From a checkpoint of a small image classifier: 7.46M parameters.
Rows from block 12 of a small image classifier, named by matrix and row number. Rows with one number belong to one channel. Each number is 128 + 32 x the weight over its row's rms, rounded and kept within 0 to 255. All counts start at 0. Numbers have three digits each.
After each channel's rows are labels from the 100 images, of 14976, where the channel reaches its highest value: "strongest on" is what is common among them. Only what is clearly more common there than usual is listed. The data: small renderings of single solids in any pose. In brackets: how many of the 100, against the usual share in percent.
# convs0: first 3x3 conv (model.blocks.12.convs.0.weight, 256x256x3x3, each kernel summed), inputs 0-255
# convs1: second 3x3 conv (model.blocks.12.convs.1.weight, 256x256x3x3, transposed, each kernel summed), outputs 0-255

convs0.187:124137188100119158123087138144122106111060137096101126082091144163152117118161113136113144181176112140245152133133211157185168120102117135133150131102155112112125182002114118065155128182118130148127097127119124179122103148187119144096121170150115143166127075137137121124110187123101099158124087107141147093137104120152093135104136147100141235162130143130089132088104187043107108125148120079100166109137183121144182164118154125112094129187174160180164156145161108112161119183119166136157167179151116116129132091143095098103146058181194119135136110145145130144123155169101141095112164113094143139117142123100109212121161128127151096144111092114133126069125143150098090154189120143119146182121121087058178156153146117146150128079200124125155155140103138133119150128158149
convs1.187:138140142063102152129178112116115096132094144145068105161186128129000143108034167117140129137115071125175120142106105064112115112144138107149119104083101154138121046097183181143163136121107130146121167141168097100080178108057088104185106130113136115161134123140117102136094113121122091141167114132090068094132096162125105127157082119140123099104118110125128125170142118027131164152101123113066112140151134090101106078160110145144148153142144159086161076106124103066116090130096142106116107148140137130146131128209089121098116092073111175150148115139054095181089117124128163094151084133127171084102117106120162097094059153129109146143118117178043111110101058085100114155122096132149208123137157166149094117108119194100102099133118137101110105112117092136142141122099140
strongest on: cone (40 vs 4.2); cube frame (32 vs 3.8)

convs0.98:153151111096103093111152122132143161120149077125091122109088153143123146103087097102104163174165055073104099151177154105172165127165088106116123171130137155143155112120117099085157112078149149125156092052147121127161182124176171135129150144128193145096145101099119133090145163140147121122127094166078134112118130127119089153108119091114136123131076143116136120129128170156131116142144096143172115152135137124135074144143022127146153140153134106129172200178140071131157127138099094110052152087153166137152159144131120107138061114176146188059121096149063114109162139154095131193080171081141124132119126162209167124158139130127104119134144000190163141113097130098127117127115141160068137119203108133146113120166152094153152163128109169148108163143135132171154120055095027
convs1.98:094102110112102108115133152143190126137164182135115136134150051134161129147160183098153087114176107133118160112092157166095123085155197124128191165040145125100099122115112161160116118153098145086119116087168113117127068126094082131124076085087108132106111099136112080130110081140075101147123114116110156081169132128045133154132125164072125132139130086082144166143153104124081132157138170081163144136171160106141069137152104180135123110128128177172027119116118129105112152169170096164127136208114140087111110181160127193098146172172159118164090180071148123203143065094096125136140119134100120066055103136114101124110175133087093191115150102123069131132116126147159145123058162092092127153118116125107145163133136154168113167074167124167106127149106073098146115105117155
strongest on: capsule (56 vs 4.2)

convs0.68:079128100122168137076147159136109077084091127125136069124092162176109125095134107152122114136149079102105075123162080153168061123105116177102153100080056083086164090137098100163164153119095091120135123117127160153155101151092080148131077182092139065150132127120137156147115139158130147121127131122113138083065135112114114122113081148182197160201175131144145136125115188106150099122098117126122120142187139150143085111080042133153126110150100118084119146088128129160145142175124170190132111120186098031138255154126172106155132116125079110120118148133143093149204117115152129113075135143162134122103093082114099140146136110131143111140123173177121115171120126204118124118107095124150107127159111138073099119147146099112136096122126125139106072096101130077087102236126104
convs1.68:131094101137122175180140094154143149171112118098130122127122153121107129141060123138107148160153115112149053140098111116177169111105068088157116121152148142102151110114172083139099165114089116209127145098090134130049145096132119088094116138112149148089091161145136111087114116086200129169143108093199127197084121135156117165115131075135134126094112118123172112141127080121102084138118090129100075106204117130142114177101105080183073175154138117147138081102108135094086135178107131119135127135085184111125150102142073140202087088091170153092151116120060153135080145163109132158142028104107156131154148152101123133066026122067123151136141095118096117068067115090100147175145096124182106143136123117098119106121124098168093133074100099161097115184119192090148141110144129
strongest on: dome (25 vs 3.9)

convs0.99:157067096116152114110161082134097085139105134160159046125195130126119114160101100135158131149137171132123099157100136133121142120087145118102122106111125127143144130091106154142113111148107141105040114094110117111131102136084093123125104157120092079111144131140117186170140139132128169092130154106166120119132159102140115118103152127133151158159112142174139109140132170132151120134095141108104142136116128109124075132147150115107128104135131117099134117103067138143179134134158137160195148137233065178112171026136120138074139078110106172165130116158142130131134131174087107084039128110255153141157116141140140140139131107117140148117217102163141051150120122015140060113095105124079135131111106157099147118126155162115119163119140120102123101113147113000142107182099104
convs1.99:127182129136117117164107144121094180127155140077059149095109105146217122145230139097079127103151041130089115112148127120108089123089159138055129144162120142108123109156111059109126136141172104169142119126131119128150124143113198143151177149204127128116161107156138073097088156116117104150098145133145146209138154158121123170130121126095140141081152110115119134137118132129109170147203111141147131111104108099134133169167137105155131169096123172069126122185130111080111120109115117068071122064101201132167124128086094129165103162205143135110150124107111123149098167111136131147064064111054089079125150135117101148137149111158139085106099101121123156054128111121137116150111134145174126075105099133112106138119116136190121090090158101243131154127069131174156117099186176
strongest on: dome (51 vs 3.9); bowl (49 vs 4.2)

convs0.122:115115106135156110136131147101137126152159172135090178106115107140099155135041113164130101118135092087129086112083115135104095125109101119161110076078151114110110118140165143134068153084147124111143102085103149067137120129115176130136138132133142143143095132129127107160111134095108101166126092127120134120125023147084138136084097119039183109095139145100142121122168124176106103117114135143116149022111104156102151116085057122139094130108089116070115110142129097113084140104109136158103095157055051198135115176128128115142132185095155137205147082065152133126134106168194140100150127158030141178123161128096148076161060157121136118148086092112159171147146136143098130112049135090100100116092173097095047158103150058151132140133068122138141102137171117154108149073098141
convs1.122:129132097188181090157123164110117112178105145165146093106153127122230116174150092157103104144126038156102138180127133172213091134087133126031131128137124132042133136156104112120116114174154160135117125115106110136154099130131173118043177203143115115085124119131119146171045056156082107146092120118108128128150137134145143122091101146107154107131150100103146145145116183113156150148132178151163154131157124148154075105136086123122164126107096170130141086117161135107130143174133103111110154112128113175126138113164146149151050179135122100150103174122105110125112163088207178142120129102155146120150178183073081126133124115119141184155148152137033107125085089088101113173117107132142201136136139090127154201151109108127154141101153132148157114137173158079166156108162069
strongest on: dome (35 vs 3.9); bowl (32 vs 4.2)

convs0.203:101138181112120086106096134113114135139097119107147106124166147087126073129081169100111090120149119128107141133116127151114158073094155131075160085145148146061083162082096137131129139133093109152106117119173097134166072125102103129174128091115138134100080088143124074181133139152042125096132113141155148126147139069092079098131135146115154137169125159107105231155127176058149135111103190102056118144134083118145123160149127125108130135117132141182068092114054087127128144138255187127143120104109109089169146128054125212091168098146153068162143123076158127087116133132117128116095112174129120151070124158081142092129084148179115151156120090100130177122095151113119108088173133135095112110090130092095074115151139079126128132088077140088175120178116140090134152116139122
convs1.203:099130124125142137132121190182099104129129118174063101158120119146100197145081129130124147118113093113103194136134088144158123067092122098138131118054119103101144022162180155137117130139045170188147154113206115147054136162074161145141116120163158116081169133141159152111152152129134104135106147162126140135177134175169117127154098099126097149124109149172111113147135149039072105131137164081126150118139120089127073082108124137082129133153154144132156141117162188108058104169165136093139141127102133145142144161093119191113144068164156159117173149130094107112170145101090115115181073149148167136124123107121179102118089120112125112126138071209153118141136094124069127142179085129114151117132169089121135104154150153144125113102157134043150118084091184069149226137154135
strongest on: capsule (31 vs 4.2)

convs0.205:074136105167153084085164067173117160169153134117157157092093112139123127116149145100181127129158193140078060113148127107217134159114150130087081138159160099119183175148109114101153144186141130090135199141134173133162146112099061112118148146127077147079134179139134095094142120144141186157126159127127127157160123143133145164151127105089110080114120148136113121137107145157171093076127112125196128099147168134113114082143121099116092113093154133167090115127167142182161136155168113132136128135195087161126074126146037121160111127146134107121162079170084121093144170146145142136112165219164157137139152103106067181097184131080135078141151118137120121207153121041175116120061161132158138166143104152110078125115087097103067126119055127101144161166163120073142130108107095
convs1.205:116081141150059164082129147168144167070102132100210160164140105077103131106131187101096109128128099128145149138150128086093095125139163143170145117068138130138103082116172106151154142087089125148133110091080102132091145082078100083154081119135176096149094090138160134129084133172075085128089104122123121079096064117138163099092124153093076094131117134090119120134117096057056141151107147096112168110149176161101113118123104142190103134099104153108149068130093079139099111084155092121091164161186116186160162164130056119073128205125092105131132113126128103206092152045125131149118113108148126126142081124096159129141123156104153203121113124116111147083103159122147106124107163159179245164117119099085160122110101162099139110146164091121073106144119108116147143121096168
strongest on: cone (50 vs 4.2)

convs0.137:108134141085100078095107118125147178154126092132110216167162111154139175109081074092136179127053053141080039165129053133098074183134126135156142157146155116107145115139109136150134081100131148153146109144123094092112095110141108067113077115136147125151090136115124155119073109150175155169128110158103125172128135149086137079088062162135166122125103096134085111175091127163117113148092156154105113100145069096159117104123064168141096134059114088168129140076156097157125138124166125150164140112135110136133164150176092129162114157107125151166149080081080117158182071124125126152143131102174184140149121144169144066062063107120070101154155065155118198127142137154078124097096095124134111093107150105145074100121183042134144140126165134131115148105104102115135168140142077
convs1.137:112123117108147138143119134114117117109171144116161096099120179102142077131111135105153092130085198134128198144098128105148179178037074097163175148170104118095143192152127149147116159120140158057166102099120155116081077132168124114143163114134052117097143100149144149054097164105131107096188148116049132124128142137079134113141104137129108137143120141161099147154111155177119085120128088132123116194157110129130153117153179115119080142152107117240110146094141127139113179114131162152156123135086097127137134062135153172089147102149163127117093089079198131109143110135207086145177129128144133104080107080132135117146189101080142079126123156127150082191120145068140139121123122100154157083133141185165162102121197230087160135107147115098115154122187166142144117160183130
strongest on: capsule (38 vs 4.2); octahedron (36 vs 4.4)

convs0.113:095120079114141095116134092132129128073132102182153118087157119154211153138100116119165104107117094115084130136110148120179128093079156074130063120120158099142153150070140056020088102114134096077106120158142141089097210140103135116092102123158109080145142125147141122098102181136151138124129127136091142121105134119182161125088180092135191140159142139145081137125095117096120114206126160159147136109096161078112148140136133163132171108099110114193130101143111110130125130127074148131099179113158068161132132110135112115043082130097158145148164113143075074136168105154121153157104119121118064093097154159130145119147075163155133168110089124138108115126091126059190064142064064110030151158145148156152141094120063062114176145166133097137115153130134079122098124065116117
convs1.113:127096096118126130107113188122134172127127112088126132072117053085168123104101115113056089117175128144122170117127102104082139190131128120139139107128146161106132155107108093111095124192139116139130158122096141138130158113082152151049152140109100084206097132138115078103106123093098159084177160116067099098125159030065144139111103184110130118156183120184132136091092166095108183118136171104124141141113113192109191095155083111131139125130137147107147109190127118143156154087141086078143188107146098142131101120117145197148135150174165070109134141122148175173054069166097077101126047167116129147143103166121084181107147102209126108139147178145120181065127123070147147148127154118135128135141134195157131134147102142150129146106117167174169114084082150125104172093150147
strongest on: cone (28 vs 4.2); tube (27 vs 4.2)

convs0.38:109135150112137130118186160110141164125139134124129147133108154089179125108160094139104068176109137124107155127207104138159121126144112105104075136148124144104091166141135148097115123133136105108151146084131150192083120099132151149114137116162180076158154101123137093165188136142096080113130116192077128156143153097161108163139151126180097086142150147122078147132151192129151152107137087167123137152135092099142080145152098076184180107077154095148147168178099136143164118081117092064196115173145107053172146147101168081201060152160116107146099150127142059132067183081189122166154133156146090118101123145153143131057199100089134135123109082101122145112149177170112130111064099147158192177099121158199099105122079100136062125145139133133126130129077164131204120088140148
convs1.38:101155133102122147163098139143130119109139142209106135130098083118099148106115123103166123081131169123078109121026121160112098133112169082213108130113123129182115078145131110214144116179129143158121150138128109089159118130125151147129103091069101146091116140087077133125120141135127154119128186123066156072170140122063110080197078139128141103165152101145134160168156052085124150130140114106186168127134132144146149084163085180101106164137144062189134100145076120125121154162141127110088138118130127092118148117175197080081145137114133128116102108172139070179131115152095073117121044128120088140125157149132153145144094123161129098143103084171110135136138100104131096137147172108097019133114147134076184105108142172054149123114121139099171127120057062149099135169108152
strongest on: capsule (36 vs 4.2); hexagonal prism (25 vs 4.1)

convs0.91:111063141110118121128139090101096098120137120151144013110124147135134105146151093150141117115134185089100063121123128144073102094121180155094147117155147085127126111101159132022150184112066124123114134084078122122126161130105127114134146165095084070207167147140132153150124134118152163097135163082131143098105144093126094138104180110076164138144089095160172109114126159098163137118094119156136119108110172128139153104146144149087119131126086109127145122132118136141160147076106105167159157119178088142126196088108128132108120097155127167147117121187122164176106136058093138076062133111164189124207127146188142155158123146145087107153173122148118095135131053050191095166081082129100200169128116139075166093114183133108132114111142119105122109128113135023104108173084120
convs1.91:140201130130110149177123108102104170101102100078122180095128072154225153103126081089141125139157048115126096154141141113153069161137144158043082134108169110091117120123081126121128147128192105157133146135102158142137113149133122101199106128218143149054193116156095113150076108166141124098151089137097084250114174116139112163135113107133131147119127098107150121125132137113109170130188122165124135121108083097132100114115109142145092131113086172148101160154118090113165158149141121115108123143111175156129165118188115178137085178121130086129100130171142140137131133173129206132114087112102088138182169155126088155115156103164130053112108162093074148037153129057153143141113117159162094133125097146097158138107150111163108128109100136197132143124060096130148140094171110
strongest on: dome (66 vs 3.9); bowl (34 vs 4.2)

convs0.158:126122125102165161139104074087118140234133163123153175183084161149163102119106141209119160181192141133129088126123129105144097159127190200093141162117107107093143149132141101123117115115140149101110121109108142066117099156114105089166169128127110130112158151143157162087115122084134118126137123087104151152127088159050116211118115142167129045148157144148140130139136090136154126167128145113115113031124146132186130162127175122128088090136148118189145150153168060168095137142115116159132112135129165066124174117102091171100111081155089100149140097158108129161092084102099163095061053093094132121224130137108123104157090153167171121126188179131125151085112136137210121172096090141107115135145136155116124116086064122117074103170171131179138124124132120117108124183150097
convs1.158:132134106120113140163104074111159110126087089106119127110142092082088079128085132148087156124143105149107126079130102131189155122181139066135125121048136121125086175129147121095103138096122075116133149094131125124120158071153073155100141101152160100089117100108093115144147092152127136122128150121147206147135128126171105072093103118122109135101142095147148118155151000177123150161122112119147107127143138057124095152141128134172111096132129121187078125099135152135133178112165170087115141133126131075098103170177134108151115097045120073126093137143167092105177129121165127133112104173131102173182119151196121107090186104119109193116079164142051035092139161125140172136097149138130092149106130098109194166110087132149063083059096123151170125100060128144133092157141110
strongest on: dome (25 vs 3.9)